{"model": "waveform autoencoder", "dataset": "chords played on synthesised instruments", "train_examples": 52083, "input": "waveform_16khz", "bottleneck": "plain", "encoder_arch": "jasper", "encoder_norm": "batchnorm", "encoder_activation": "relu", "encoder_drop_path": 0.1, "encoder_depths": [3, 6, 3], "encoder_kernel_size": 5, "encoder_wave_channels": 128, "encoder_wave_strides": [5, 2, 2, 2, 2, 2], "encoder_widths": [96, 112, 144], "loss": "mse", "latent_channels": 64, "decoder_norm": "batchnorm", "decoder_activation": "elu", "decoder_widths": [32, 64, 128, 256, 256, 256], "decoder_blocks_per_level": 1, "decoder_block": "basic", "decoder_attention": false, "decoder_upsampling": "nearest_conv", "init": "kaiming_normal", "residual_init": "none", "optimizer": "adamw", "lr": 0.0036, "beta1": 0.9, "beta2": 0.99, "eps": 1e-08, "grad_clip": 3.0, "cautious_weight_decay": true, "steps": 5400, "batch_size": 64, "epochs": 6.6, "lr_schedule": "cosine", "final_lr_fraction": 0.05, "warmup_steps": 100, "weight_decay": 0.09}
Rows from block 10 of the encoder of a small waveform autoencoder, named by matrix and row number. Rows with one number belong to one channel. Each number is 128 + 32 x the weight over its row's rms, rounded and kept within 0 to 255. All counts start at 0. Numbers have three digits each. After the name is the row's rms in percent of the matrix's.
After each channel's rows are labels from the 100 clips, of 14976, where the channel reaches its highest value: "responds to" is what is common among them. Only what is clearly more common there than usual is listed. The data: chords played on synthesised instruments. In brackets: how many of the 100.
# convs0: first width-5 conv (encoder.blocks.10.convs.0.weight, 144x144x5, each kernel summed), inputs 72-143
# convs1: second width-5 conv (encoder.blocks.10.convs.1.weight, 144x144x5, transposed, each kernel summed), outputs 72-143

convs0.44 122:113064135144161081115129128127137132062135141120113124131108136051107086104123119108119032099128089099170124103104072157026143123106144040019102093144141110146143126118116106111146124123152090114106109134136086139183
convs1.44 069:134116095144106179063118149098096157133086125153150071159111134107117104115143140133146127136137156183048090163121184052157097151076067069196120122146128122152039103056147114132142107128109109098163146121160189154081
responds to: quiet level (67)

convs0.86 105:081055117113032137141131032114153118152144122141117133059103114116107149096093116138146118103089159120136118099120126129109079084103123132113102158145131123131133045080141103081118128119114107089104129112120117101104
convs1.86 084:125180127139160140108178153160137126167154135119151133140103160198067092170135138175186151202090146167151135133128151170193088135071103126123054158154161117164055159076076120122118079181069132187150141114172183131195
responds to: horn-like (62)

convs0.139 098:126126110133108096098172094107115085137108107101147109118064042118100112090075119102103080183135051095117110149122089105069081138068130067076126112103104110108130143098135151102127093147118124160119106120124039126112
convs1.139 071:143132107170088097127096139150119126146119183117102157132155185097100106184117124130175180083157129139130110123133072146121192128105135141115114147078137177089117145114149129089141151082118151107088113141111171149174
responds to: the note B (82); quiet level (62)

convs0.114 102:095119116192130097150113105119177128127132150135174143114072104122115127080041138173150129097199117137141131140158101141101090136143174128105128125074122155127139052110173172082148122107162172220150096153102115128091
convs1.114 055:103054133207127089144134102124081139075114107134148134149151150115118140101077103083144133119149083136138153148101092136041144128115115118117115138071135129100112167144119166090136139114167135145110091153067061129181
responds to: clipping (58); text has "clipped" (58)

convs0.137 113:106081150150110099104102136100137148074137086111113122055122165066074097127125084117105089046078133106150139088111096117077037118072103106044107139116158133143104123144126082072107077089114086075109109099116132120215
convs1.137 085:141145113120123208080143157118146150159112102167166081171088123102140102144143104144134149157135146183090129132109186125165091137105091081175103150183147113163027142056147148121148127169108114125156148077159193139118
responds to: pink noise (41); rumble (33)

convs0.120 097:133147145149092167153130124098104190093129126128136112136159148134120138144106108159131148109171145114126161085135120116208083194199154214087106110115121102103103127117113171103131134109096202118157137128097160127128
convs1.120 125:086117141148161112153173165110130100164149103163124148089092159156098152168065161156191163177115084093145135164094098147099099103108151134113154107108163172151156167176159095145102185156141120108102097129155099120166
responds to: mains hum (45); electric piano-like (40)

convs0.88 086:137090136119201096118129125133144122071164142046118147175087103106157127092068152145100084124159031142179122086153126191106190150207156085109105068139114093093158116094116106142166142159093085154129147121158064146112
convs1.88 072:148098099109088102079059091088066144129081143145153111122117143067106087089100144140117094088116147102070087121107183034095130138109076097124132079087170109057108098089182109087102114149100112110182158117081136142096
responds to: clipping (59); text has "clipped" (59)

convs0.62 101:126078155156145096143116121106132118046144111117117142085107185041082090132111104126098069078121091105184147050123082129079097132074142072039062127109132109126152113136125108081125095099133065110118099091132132143213
convs1.62 081:115101115105121214068123143114109155142098129164146085139105111098161096147144141133151125141146144176084104150113199091160101138086084077184093128164136129152014107045147142134148113150096122111142158090145169166085
responds to: muffled (low-pass) (65); pink noise (38)

convs0.92 103:152155172117127183137119149095101210116128147113094143141165139135119124156108095168124167105181126145143176096142128138200084184218118175121105108140126107106079113139102156073131117100089156099147116115111183133141
convs1.92 128:101103153164152114181172163101147072151143082156104160112084140181093157149093146154157180174104099088141173172105119140122105118102161090109156111117170162168151150160172108162109169164164103081111116090161093126153
responds to: mains hum (45); electric piano-like (41)

convs0.142 097:151165173150123175141116170096098213109128119118124121135178122142131134140106092170104137121188146120135163118136144111211099173179168175076134118121111090099093104109135178078135110100098147100152134118104183134170
convs1.142 136:100110158154164116160161162107141101160136057175095141102104155173101157166088147175154161180098109092151166176096097142103073102109159107089173101109170163158141158158150097164102166162162105093103100076157109116157
responds to: mains hum (46); electric piano-like (40)

convs0.61 078:105092101116120094137185105107150077118145115115125147067110118075064134106105174125123065155076138118163116143119087112083127112047150089102135158140134142135175111114110071113165124161148063136113135108156067134142
convs1.61 059:122141105150124117039116179154155131185114152127095153127201149123110037149145153161121129122130145099124107110134093123147194113158188162093112105106131139114140169103125149117176149111133128113093108147098142129182
responds to: clipping (64); text has "clipped" (64)

convs0.87 090:120129159099115097129108109106184107125127101105177116056115109122103127082115136159141129091089116138126166125138124170111014130114120141120122149080205144111135099120206104077123107086170147208173115128117138104101
convs1.87 063:123108148156134069139110107205056119106085142130095141142147147127139116153157105102166152159133106108076132132088103106080171116165089135084124132071130144102103170160099119095094156115131124159092074174103124111171
responds to: text has "thin" (51); clipping (47); text has "clipped" (47); harpsichord-like (45)

convs0.98 077:121124124157099087121115074159162115128143144129131133091127100132187105121089143119125161104129128117187140159135095175075153103164172105103150126104161131096166090132181077100154118110162140177166130109120119150126
convs1.98 050:090127158102076065116084106085193159098141109063165131095114160101116103094135152116099125118116132121094108100115110106115065122155139107100144164120162131069105137173096125166140087112144106123147100142075167103209
responds to: clipping (77); text has "clipped" (77)

convs0.119 107:129146102097116128120111129192132120107133209079122132219128109116195138123134126131144141103120106130135116127101098158112234116254134143097134118080097151076129176149133056109130186114136206148151120180135127132112
convs1.119 108:150125102140084100104098097117113144110099125036129077131101087063109095102105123061132139128127127098117114081104092104113124132107075140093047131071140126095128107151119116026066121113084107097113117116085114028141
responds to: quiet level (90); block (69)

convs0.121 103:116090153150113063135092098123152072116145139107106151095094128048106123087088147130112027110155110097172145076124114143039156117144137073060111101109133142133156112087116149106141115133116120152117114143133066143154
convs1.121 060:143152082137165094082082180140132151139109128094124118193150130110078045080132142142191136112112170138117133142140156147124142152136112107112121096116155127084071165074184104070128156153089145123111138135136206157132
responds to: string section-like (28); saw pad (28)

convs0.126 099:121082116118001138120155069112161089161146135143118134063123135118107105081100134120133097108110140114169144123131123139080158123130132130070112170128136164131124030062172090088129128121119117129141103114113099131097
convs1.126 098:125166181114178154153159162122154130179163087155149161138096200143090138112110107135206127153112134133148180152154167144145066124123130125147096171164163125162110166092121158087134133157079120172133123079169176137195
responds to: thin (high-pass) (44); string section-like (28)

convs0.4 079:117099149139097140113143112125150135137137093153108136021173193115127125092138127138156080079138148134143132130137132118100000100075121132100135130138164122177122103136198170101154101089138142150097110132158128123165
convs1.4 074:123128121137114123085092131144135084131110123134143137124116116018167094111135129148152113093142168153129134134080157125147121142100111135130053160176159141107047140070148157105134116104048104148130140104201118168137
responds to: the note G (69); clipping (33); text has "clipped" (33); root: G (30)

convs0.80 099:124077153139101114118137128106137124109138135140085119055133164070126123123108107125113049100102134086165131087080090129032096119091127108021079155129137118161117081173126088089125102113116095087130130087105108132220
convs1.80 076:107141107113153181078125158116124124168117107165150089152126141120127109169149149165173145154128151157072108148143165125166104139029092112150108147140143122126039153052111136147161126172134125143181166102153156163116
responds to: harpsichord-like (46); thin (high-pass) (39)

convs0.75 114:148137173162128171140125155115092180115118129111106133136162135146126132152104102146140161103208145139128161108133139116201096180201104220130116121111133131117102111137134181106123141091096206103139141118089168117177
convs1.75 124:079116142147151137165181155102139094172147091163104158092105136165111155163081167170181170192120077080147152171116127145108104094095151109110161121128179173159153158172158123158106185162145122112107101103144112120172
responds to: mains hum (45); electric piano-like (41)

convs0.26 084:121110109099030107090168051140161106168135123158146133062084159118097122090071104136153103164077112115131129150080121106083068109121118142113147128131151163126110103127188089134124138125102169171157115114161079130102
convs1.26 067:153105185111114149167147143141156131156146158151118148125137126111167171102135061163220153104157123136155180136154138185113097130125173150138109197184156115166121125126149169060142192089053112158108125119116083104195
responds to: horn-like (44)

convs0.95 106:120088141103207123120149091127135120043125150094108144159122104161240142125102104137120113134149076163129122131126123134091175134204126092123125103089130102114135042130155045136109131117124079103159129154137135128062
convs1.95 101:151090108119120082140062076121100126081040127049130096140132099115111005109118117096124138125102143097094108113126113076111126142126099114095147119056146098096125095131085085069101135115132094119134128112076122051127
responds to: quiet level (67); block (66)

convs0.27 117:088139114127078132109141109109144137165131111141151113062085116130104121065023087113140130139095104129117111121135111103101103101124093133124118135154158136118101032143134089084093150141105101107139108104148131094089
convs1.27 093:132161184135173173142182145143157089150185111127139179111136158185123160161139098164180142143117152159166192159170162198187158126133160173137146147181162141177135176145113144097149162145110136147154128132164152115161
responds to: horn-like (54)

convs0.13 102:117063115122091084150104035135162098124166139128114164103044073100169148065054144131137108112147116117146122133126137143082169098141139120111140125091129129099172057077183112125144133108135142146130133131111096129060
convs1.13 071:120168136145108083136092122112175167139096110082183134120115181112028101066108140119138175160079118121136158141121128155107102142074123120098100153086159136081131133171108103056118096151097146186096098120151174108159
responds to: thin (high-pass) (42); harpsichord-like (30)

convs0.110 103:107044156122069128109123095090153117137129105144110123075102165053113122102103115155128061100128147093158162078092106144055130099095115100028094134134152104161111049093150124091126109099127112100112117098123078137183
convs1.110 072:139183104150169149080126215125125149181140123146185141135134172178098114135134164190173142143088150201093119166163166114159084150030090108119115130148138107130080155060132131152134091172084119167144135102169208159161
responds to: harpsichord-like (57); thin (high-pass) (40)

convs0.23 082:123073119167066089102133097126116067084113126125094124089134119126219155124091118128139086110228164070132135114115107089089074114142129092104129131082140158153124089113199185110136128094111089134157113113075085141080
convs1.23 076:138149154180145101146078144105125163102079149123159132156109128118114011163146124105159173092102145158091163146112122097071081181137120138146180157101127136093098164111150087089090190110114169167091098077133173137160
responds to: quiet level (68); plucked string-like (36)

convs0.48 105:128087172127131112111134138097123160083126098128095121050093191097117073133105092124113084065115084114153138069129110127069064136079110091064103118152127120150126118168121128098104082118113053085124123099134157132250
convs1.48 082:124135105108108189078132136100134128169119122162165085145108127094143127139148144151150120135118156168077109130144174082165102149060084089185125123160120123137044120039157135132157123167109115112160158095148161166068
responds to: harpsichord-like (61); thin (high-pass) (40)

convs0.125 100:107122114139103079098153076111124074145125116119117122102083079132066079099117127088103072159115058089131108161096116115055105108076148053072143123119118108114143138085127146127146103138135104111102087140162066129121
convs1.125 057:134159098145069059118078155174134133133131194066113171107170114028083082106131101136143094113114161142148106135140087130142182158158153154082131119056139187082120132153104116060133143096142125127109117153120172148122
responds to: rumble (47); marimba-like (26)

convs0.84 089:117098129086158106117152077144117087082114135140086131117098102111255159140086139127137118145164105130117118135134120136112096122172135121140129164116140107121156074141167125150113128122127091092173127143132126120128
convs1.84 084:154081119197105109164119044099128135032083134100158121167163105126122044130099152126160153139111133145085131140109131098134132199126149130103147127059171110086130105157096077120108170113146124135145117126109068126124
responds to: clipping (62); text has "clipped" (62)

convs0.67 092:126079128125083139068190082124138085187127139178149121120086125109129129067095116122127095116117039098124141148084091114062108117074124105093151141154158139129116096094182126144102136140111166180155154122172044159129
convs1.67 072:135109182126102129135081099168132146136134141152094170131144123103184143070083105156157137134148104125158178161113163165139129137157160122130103113160199163107094125144187135107135225125069116180125159123136089129181
responds to: horn-like (47); clipping (30); text has "clipped" (30)

convs0.79 095:104088161164165093154130138129157139071164144137146163124069162043065138116077144149114038119130095142197130086132093158074192114110156058043095141125171119143159117116115115105141142116162067116124119120164092155232
convs1.79 068:151102039124134171058143138131099145143079131166156082134109155090137067135131144150147176142134175160065079161117198094165136150096046066140116106132138126113025122070167113133120122159102113130159153137144169118140
responds to: clipping (85); text has "clipped" (85)

convs0.37 102:122044128121029114134104051133178102140160121135121149071090115097143150090094127124137099092132142103170140117124141144083150099122122131103114123088138148130137052046183108099144134102120135137127102131097091132085
convs1.37 097:133163164147195095159123182131157144165135113127165162122097219136077100092121098129207148134108137150158167167165146164104117136129150130119106156136152117147107199123096136098098150154078131181120086141160190114188
responds to: quiet level (83); block (56)

convs0.111 085:102099141114064130111193077113159127161116114154120110021126120132100144090055089146167097136110101131119147111149118107095057107099113136105127137175129131152100063153130116108108158137125113100131132103159097123144
convs1.111 060:126139123129126188142153125166127100139159164126096187155149161122144158164115066167152133120112163156154123149154130172194171106145155155131059126137198144139112116101144143027159142136103142148110174136164142086149
responds to: horn-like (39); clipping (35); text has "clipped" (35)

convs0.22 099:134175148132160154146109190122117170128092146057145128147135105158085069132087071119133197100119125143146156125148094130115120153204131187107122097125136111109113093149073105041124135072124189178132064131135170142166
convs1.22 085:112095152214142106134124177131153107142172116132123197082118101161051129127070121137159180128135062093153151152115051138094097133088167137094130130113173166152196157161198146123114152145147133121126078131165082127173
responds to: mains hum (49); electric piano-like (40)

convs0.68 100:080087133143131109147124137120161153092134134128118139044122159099105112103137120114127082078074133145148126134139132149064080101063131083127145148142154101165148102154136085126117099106160077083105101122165147099245
convs1.68 069:118159114109154140046125158142129106180115131151153102172143096132119124130153104195185108159122195149115110139149178119163120135126076082137140123170135101146045130039165160101148158173105110102154161158178169107081
responds to: clipping (70); text has "clipped" (70); string section-like (25)

convs0.141 104:128092145135157108127125154115125169091117117162092106071107184106088067107118093111115095073106108109156134080121087118090069132082103095054094143146130109148109101171106107122114092103159088076101105109121160132233
convs1.141 081:122141142133115206074158166097121129148107110169136067175116115091132119162158139151147120171126164155083101152131181079169080144113102080193136127170130106173025134072145132142151126172144101100157157109147176132056
responds to: pink noise (62); rumble (37)

convs0.70 088:116074147132127077126113100121153122112143106129123147063115116062070142089102142137136037094102144095174136077113120142074065121062158062086126110139132117153160128112130090125159092131168064119124130136103049133162
convs1.70 060:123157096089138119067083168137134131148129182114154112127193147109170076162173125168150100114123173159074111134138130124160154147126092105097096093109177108084024155065160113100153154151084137117117149133137186147151
responds to: harpsichord-like (54); thin (high-pass) (53)

convs0.63 101:155153154137126188147123154091121219134123103121135116144158119161115129135127094178107160099142141150114151108137102141185105166192140166118123143156120111134101100100086155079124098117102170101117124115103145105127
convs1.63 112:089097154162175103172167163104135095153146085166113165121112163166100171163114151155156168168097106121142143182104108142077093096106145107103166095106175167158158155152157089155100143144162084103092083102141111117150
responds to: mains hum (45); electric piano-like (41)

convs0.131 092:139164127159164136128147180129138158154087093140095089043165125164165097134185093123139116139104155123154113110154127114113020121072139099117152132131160105176081145167119137156128051126185058122115136135123173110179
convs1.131 072:118113194168109143131119157107168130149136131132089133239131079074133057101143136130144094145106180117163140144144161134143085127211146099165177154183094135184102082103127156122159134144149074089105154115161161150025
responds to: white noise (48)

convs0.25 084:121115119116141094114193106130135124154087138129131095124100120134149104079080126110117119196084073132115123163091110128063130110096101060083163131138142124131098124155143126174124099171146127169153144140178098129087
convs1.25 053:121119159099082085117100120141136121118173148127142137130129084022136157081097070163154127119153091167158179140186134107147121152138178135129102120143183157087127117120176155136176170107137115127128106072111099133106
responds to: clipping (71); text has "clipped" (71); horn-like (32)

convs0.1 096:103068123123045132167095074129165135134172122148114161054092109107117153105066133129157117105105154138168132118149143144083120107123140129126119169138122147144159035097164103093131145112142132132123114117111109134138
convs1.1 085:161176166150139087123161143145150128156130134131162144122097174162072125127121119165176136166114156153168152128131143186178129140113131121126067152158123122125041146094094135125128102146028160178138099140192188102201
responds to: electric piano-like (43); mains hum (42)